A small self-supervised image encoder, trained from scratch: layers 8.
Rows from block 2, named by matrix and row number. Rows with one number belong to one attention dimension. Each number is 50 + 15 x the weight over the matrix's rms, rounded and kept within 0 to 99. All counts start at 0.
# q: attention query, key and value (stacked) (model.blocks.2.attn.qkv.weight, 768x256, the q third), inputs 0-85
# k: attention query, key and value (stacked) (model.blocks.2.attn.qkv.weight, 768x256, the k third), inputs 0-85
q.27:38 62 63 45 39 71 39 22 67 26 67 56 64 47 68 65 52 57 49 48 65 44 38 44 52 27 45 72 50 47 74 41 60 62 71 67 50 65 80 64 58 41 43 42 48 61 47 74 27 47 57 76 69 47 58 58 57 54 39 54 42 36 60 67 40 60 47 37 52 25 52 47 27 65 56 59 52 69 45 45 51 26 61 60 60 51
q.28:70 39 53 59 51 55 24 39 46 37 39 38 49 69 50 27 44 70 81 54 39 52 54 31 22 42 64 60 49 26 50 43 56 63 32 43 54 54 71 31 57 73 60 49 48 63 69 32 63 75 58 31 54 54 75 62 47 41 44 50 47 61 17 39 42 29 48 86 50 30 36 56 55 44 44 37 59 38 39 43 53 45 32 37 53 50
q.29:44 28 53 55 53 57 60 53 51 36 45 40 58 72 31 45 63 53 41 32 45 87 30 23 61 60 56 39 39 63 48 89 58 27 38 27 47 51 38 36 45 41 74 56 39 62 45 04 34 44 58 41 59 81 62 27 29 32 47 63 34 38 56 52 32 26 64 53 24 29 86 68 55 61 77 36 72 48 54 48 57 42 17 67 30 52
q.30:55 74 38 62 27 39 53 63 48 83 20 59 29 43 68 35 41 32 53 53 24 68 55 40 22 61 28 55 67 16 44 58 29 52 17 26 78 27 15 32 88 52 39 42 53 17 31 37 44 38 17 34 28 32 61 54 55 52 57 53 55 33 39 50 42 60 25 61 55 65 36 29 48 36 37 31 62 55 55 26 34 49 60 43 66 52
q.31:49 44 45 47 60 63 27 56 34 48 46 25 56 42 61 46 54 56 45 50 32 55 35 60 47 42 74 31 53 35 29 38 46 71 49 39 41 48 50 56 40 46 55 42 37 65 40 39 62 35 49 46 38 62 32 56 56 61 37 70 39 64 59 56 63 37 35 52 62 90 47 43 57 62 46 42 21 45 34 33 57 56 60 67 46 35
q.32:34 65 51 32 47 59 44 13 44 62 52 56 41 37 49 39 45 47 18 42 42 53 42 48 48 45 85 28 60 62 37 77 38 38 51 77 45 62 56 27 41 67 48 40 50 64 78 44 43 65 45 46 67 35 76 49 23 29 73 39 58 61 59 20 48 50 49 19 81 36 52 41 44 56 56 54 47 37 61 47 33 44 47 44 70 77
q.33:51 39 33 54 61 58 41 43 52 66 43 52 54 55 37 45 70 41 30 49 59 54 58 48 37 36 35 41 59 54 52 41 58 36 28 52 71 34 46 70 49 37 41 53 86 30 36 68 54 44 20 58 58 39 57 30 62 11 30 44 30 28 55 49 71 52 46 55 48 41 47 37 39 36 59 58 39 48 36 57 38 58 56 36 29 53
q.34:43 52 54 47 54 40 58 52 62 33 43 42 62 49 46 53 73 47 60 44 50 44 29 00 59 61 36 50 74 41 36 49 88 10 42 46 59 35 56 43 46 65 55 77 47 32 42 61 40 62 28 62 43 57 34 41 39 51 53 43 39 31 69 71 78 37 32 43 56 60 39 45 74 57 45 46 39 58 60 41 66 51 32 60 45 51
q.35:64 71 43 33 50 37 61 56 67 33 61 54 51 61 20 57 44 48 59 80 56 61 55 66 81 57 63 69 22 42 65 64 26 56 78 68 37 28 62 44 48 55 51 43 63 53 65 50 12 56 45 46 64 33 24 49 44 58 42 10 54 47 63 40 54 51 61 40 99 58 59 49 52 39 39 41 46 42 59 46 62 79 45 52 49 48
q.36:46 43 43 27 63 78 18 50 43 63 34 59 44 30 44 59 17 78 56 48 51 90 49 60 59 58 24 66 68 46 41 44 38 47 53 67 21 68 35 32 47 51 46 28 77 54 38 72 87 25 63 56 36 48 43 27 67 19 69 66 81 73 45 87 80 31 58 62 57 46 51 45 34 55 52 59 61 49 43 53 58 59 70 63 51 58
q.37:55 45 47 54 45 59 37 27 22 69 46 05 58 51 67 37 22 36 79 52 91 57 61 59 35 49 45 20 53 75 58 40 69 62 49 65 98 43 45 35 33 42 37 35 44 57 41 75 53 64 51 43 40 67 57 43 68 40 51 27 31 31 44 22 49 37 49 74 36 55 39 81 54 42 69 67 89 52 67 19 37 60 57 58 62 37
q.38:34 51 66 62 41 47 65 67 57 62 91 37 51 49 64 77 58 68 48 28 77 33 72 35 73 69 64 02 35 44 59 39 40 37 46 44 80 42 70 42 58 50 07 50 56 45 10 44 41 50 19 44 38 41 39 60 43 34 47 53 54 47 59 63 25 58 70 46 69 55 51 64 39 48 48 23 49 44 40 42 45 43 31 44 33 28
q.39:45 43 54 58 50 39 49 64 44 40 40 63 44 80 61 56 64 58 64 54 69 55 61 41 19 35 74 65 57 29 51 49 25 54 56 50 61 51 45 48 41 36 35 43 44 70 30 59 42 65 58 83 41 47 43 59 28 75 48 41 41 59 60 75 47 49 56 43 74 47 32 62 38 73 33 49 35 55 34 45 46 76 40 35 61 56
q.40:51 40 24 55 66 41 55 32 54 48 58 92 60 38 38 40 33 63 51 43 47 35 49 40 78 62 54 65 42 52 75 49 59 65 38 60 55 72 71 96 29 41 54 68 37 78 29 22 31 23 57 64 65 59 37 67 71 80 49 58 40 60 27 49 44 52 66 38 45 36 50 47 19 49 49 50 81 66 61 54 49 56 47 58 44 48
q.41:52 43 44 24 55 58 44 36 37 51 63 37 58 42 60 61 49 30 45 42 37 52 41 56 54 65 53 41 40 66 39 40 60 65 58 43 32 20 58 14 35 16 75 35 40 72 67 84 34 39 58 64 43 51 43 47 37 33 47 35 56 42 51 64 64 49 39 41 44 56 46 38 53 54 58 43 18 60 69 35 71 39 52 67 38 43
q.42:47 51 46 53 76 41 42 82 35 55 41 39 64 40 62 43 35 33 31 20 62 57 42 54 36 42 55 36 55 81 36 64 64 67 44 31 63 40 32 35 50 60 79 47 51 04 34 37 52 82 50 28 56 32 79 29 54 47 63 31 57 72 81 57 68 54 31 70 49 55 50 35 70 34 32 83 59 18 48 50 58 60 64 65 44 61
q.43:83 61 26 52 57 68 00 32 57 73 57 63 32 55 48 49 76 50 49 70 43 52 45 76 59 50 73 56 22 40 56 81 42 20 23 31 39 45 50 52 74 59 71 68 59 37 63 37 25 64 35 58 60 40 64 45 43 15 52 29 70 42 46 46 44 27 62 53 18 04 44 57 65 36 50 34 35 75 46 72 46 47 37 23 47 45
q.44:53 46 56 54 48 53 47 64 35 55 70 40 63 58 32 40 49 54 30 30 56 28 43 40 49 47 59 27 18 32 45 55 62 45 51 39 54 48 55 64 32 48 36 45 57 52 54 45 33 52 44 41 46 75 45 50 32 36 65 40 56 50 35 53 36 74 21 36 48 48 46 50 36 11 20 36 55 57 40 62 40 50 37 24 32 56
q.45:61 47 72 65 53 68 33 27 64 72 54 51 48 35 48 36 31 35 37 42 82 54 36 42 44 72 30 42 57 41 44 60 62 64 33 51 43 40 76 79 48 56 61 64 56 33 62 33 33 44 36 62 37 55 36 51 40 44 42 46 45 60 68 48 63 45 32 20 40 75 48 67 46 57 43 63 71 69 41 60 54 54 54 46 59 57
k.27:60 52 44 27 54 49 77 39 51 49 58 29 49 53 65 80 62 62 22 45 51 45 30 33 39 71 52 50 39 30 60 52 41 89 60 27 56 55 46 44 57 46 73 64 52 56 44 66 31 64 44 62 27 22 59 45 45 38 71 22 44 50 44 56 30 52 29 49 37 77 25 38 37 63 50 52 32 50 48 54 39 09 33 55 42 60
k.28:45 53 34 79 54 49 60 49 26 39 42 57 48 34 63 45 51 37 82 40 56 34 65 69 47 10 47 20 45 61 65 41 74 58 41 46 39 58 33 43 45 47 57 64 30 45 49 42 77 64 31 42 60 54 44 38 57 56 53 54 48 44 47 34 33 41 69 47 58 40 53 37 29 41 66 68 26 43 39 76 42 28 55 22 60 50
k.29:52 60 55 73 28 72 51 41 51 49 47 61 43 28 23 68 35 25 55 64 39 35 19 76 56 56 40 44 25 39 37 37 63 48 51 53 51 67 58 29 66 42 64 39 58 12 64 17 45 74 32 51 42 62 28 49 51 62 51 47 26 49 39 63 41 34 54 25 74 46 48 65 59 24 46 39 49 33 65 41 39 35 49 28 68 48
k.30:57 08 65 46 85 30 25 31 55 20 80 35 30 60 58 61 45 40 60 41 66 50 43 49 54 43 33 48 64 49 57 28 35 39 41 42 44 54 36 50 53 29 52 46 48 32 72 49 59 47 34 54 78 56 73 20 43 46 51 57 56 31 74 48 61 61 40 85 34 59 46 34 58 51 11 31 21 71 34 50 39 58 56 50 46 29
k.31:44 19 23 58 63 44 62 35 48 37 58 82 85 35 28 26 45 33 45 49 53 22 64 55 54 45 67 50 69 51 57 36 47 35 56 37 68 49 55 46 50 49 50 62 56 63 46 57 50 43 55 36 70 34 37 43 79 45 19 54 36 65 34 12 43 68 41 78 35 66 54 61 55 39 57 37 86 55 48 55 34 55 70 48 59 49
k.32:38 54 34 62 18 54 49 66 32 27 54 45 66 38 63 52 60 37 44 46 51 60 47 61 44 55 50 76 43 33 36 44 56 43 62 64 54 31 75 73 52 59 44 48 64 32 71 32 52 33 34 64 46 63 49 53 46 26 55 45 43 63 47 72 75 48 66 23 63 54 54 48 54 56 53 32 62 50 69 61 42 52 56 70 72 48
k.33:56 76 79 38 67 54 42 34 41 88 63 30 59 48 26 41 52 61 27 29 20 63 28 21 68 26 47 47 44 70 60 51 62 78 44 64 68 53 73 33 74 72 55 20 68 75 48 35 48 58 73 86 61 48 35 58 34 68 56 23 48 63 66 54 45 67 50 60 81 24 40 63 28 11 47 51 31 59 49 55 53 50 38 56 60 62
k.34:57 80 45 59 47 50 54 43 43 39 40 55 54 35 47 43 38 83 41 80 62 94 59 54 55 33 59 51 65 53 29 60 41 39 40 55 51 55 31 43 58 53 43 69 54 59 66 44 46 60 56 46 82 59 45 49 50 36 62 57 36 60 84 55 42 61 78 46 34 54 31 44 59 37 64 44 56 80 77 53 38 56 72 58 47 40
k.35:52 52 74 53 46 55 64 73 72 42 33 47 27 22 49 45 50 34 64 25 32 23 56 46 63 51 60 63 53 46 48 48 60 49 43 64 62 38 42 52 56 46 51 44 37 49 70 53 54 41 38 67 44 48 81 57 70 28 67 42 54 47 34 46 64 48 50 64 37 64 57 54 53 77 28 58 76 53 35 38 48 60 45 43 63 35
k.36:55 32 54 60 67 54 05 51 49 70 47 58 38 41 73 54 56 76 71 66 88 37 63 43 32 34 59 52 59 48 64 53 52 64 54 51 55 54 56 53 41 78 31 51 45 62 61 45 62 38 63 35 45 59 79 41 55 16 35 36 65 27 70 41 18 67 72 64 57 47 59 57 31 49 52 18 37 18 11 70 50 34 46 43 44 57
k.37:62 41 47 75 45 58 47 57 61 39 64 49 80 38 89 47 12 32 48 36 51 50 46 51 39 40 68 23 51 45 56 43 52 50 60 35 28 35 43 61 52 50 70 62 47 49 48 15 63 74 52 52 55 44 58 40 42 50 49 79 51 34 53 41 36 26 46 43 52 48 49 62 54 41 38 75 41 37 44 48 54 24 75 71 38 39
k.38:31 61 78 70 31 51 45 54 46 59 87 24 44 48 40 61 45 58 40 42 22 59 46 46 48 55 28 53 42 38 51 68 56 47 40 47 60 72 52 39 81 58 57 59 36 71 55 38 49 80 65 47 63 39 52 77 29 69 84 65 37 61 50 67 74 25 35 63 59 22 43 61 51 47 51 47 21 56 53 30 49 60 21 35 52 74
k.39:64 52 33 67 48 33 31 42 66 62 62 91 29 61 49 70 58 79 52 79 66 48 72 66 35 47 40 60 63 35 60 75 52 38 57 89 44 37 52 65 33 65 06 67 61 45 20 47 23 76 66 49 40 33 49 53 75 53 54 50 43 31 45 57 59 35 64 55 40 48 58 61 67 53 71 65 73 60 82 46 49 39 61 36 41 78
k.40:25 67 73 49 54 63 45 54 34 63 45 37 66 66 37 62 61 32 52 43 69 56 52 70 30 61 41 56 37 59 26 43 63 55 56 43 36 40 51 45 81 64 48 64 57 64 44 62 43 47 51 72 54 43 84 71 26 45 68 35 80 62 44 49 61 36 43 52 50 49 50 31 36 65 53 25 56 52 45 56 55 32 31 78 47 47
k.41:55 53 56 40 61 47 47 31 55 71 67 75 55 53 38 68 38 41 34 37 54 42 27 33 76 62 88 51 59 30 59 37 57 36 79 56 57 49 52 69 33 52 42 50 55 73 59 55 43 57 47 47 52 51 60 51 59 37 44 58 61 47 58 17 18 82 35 39 47 49 43 26 47 58 50 49 64 65 60 69 36 49 82 73 44 39
k.42:64 32 47 74 64 47 34 78 45 42 44 59 39 44 26 28 37 30 60 49 56 50 70 61 85 28 50 14 68 69 39 62 65 40 45 41 37 57 65 52 38 38 47 69 70 39 60 56 63 35 43 37 53 62 48 26 48 54 47 49 32 39 60 22 44 57 47 60 39 78 60 41 24 44 27 62 52 38 26 54 67 30 48 24 49 29
k.43:37 26 32 25 80 43 15 61 66 39 53 49 53 46 56 55 51 66 53 42 58 81 56 48 76 63 36 67 50 22 53 63 61 36 43 61 51 33 65 96 60 65 63 42 45 48 59 58 30 22 48 70 61 56 40 32 61 48 58 15 58 53 38 65 57 17 34 33 65 31 41 52 72 63 49 68 60 41 59 64 61 60 31 56 20 61
k.44:60 79 72 49 37 55 35 52 42 61 65 50 50 53 50 54 67 34 50 61 58 50 29 67 29 36 61 20 65 30 59 63 47 48 46 84 53 38 62 51 53 30 58 40 60 58 44 50 54 51 58 44 34 35 43 37 38 47 51 77 45 46 47 47 44 46 24 43 52 47 59 27 46 51 64 48 56 49 52 64 22 66 34 43 38 56
k.45:60 47 35 66 47 55 58 32 79 58 53 57 36 34 40 30 39 62 53 41 72 93 40 32 43 55 43 55 65 42 25 81 27 47 51 29 66 53 68 57 40 57 38 45 58 82 50 61 18 54 53 47 66 20 50 50 53 43 58 61 36 62 47 25 67 30 23 43 52 72 59 83 56 53 60 53 68 71 30 76 51 82 19 36 49 60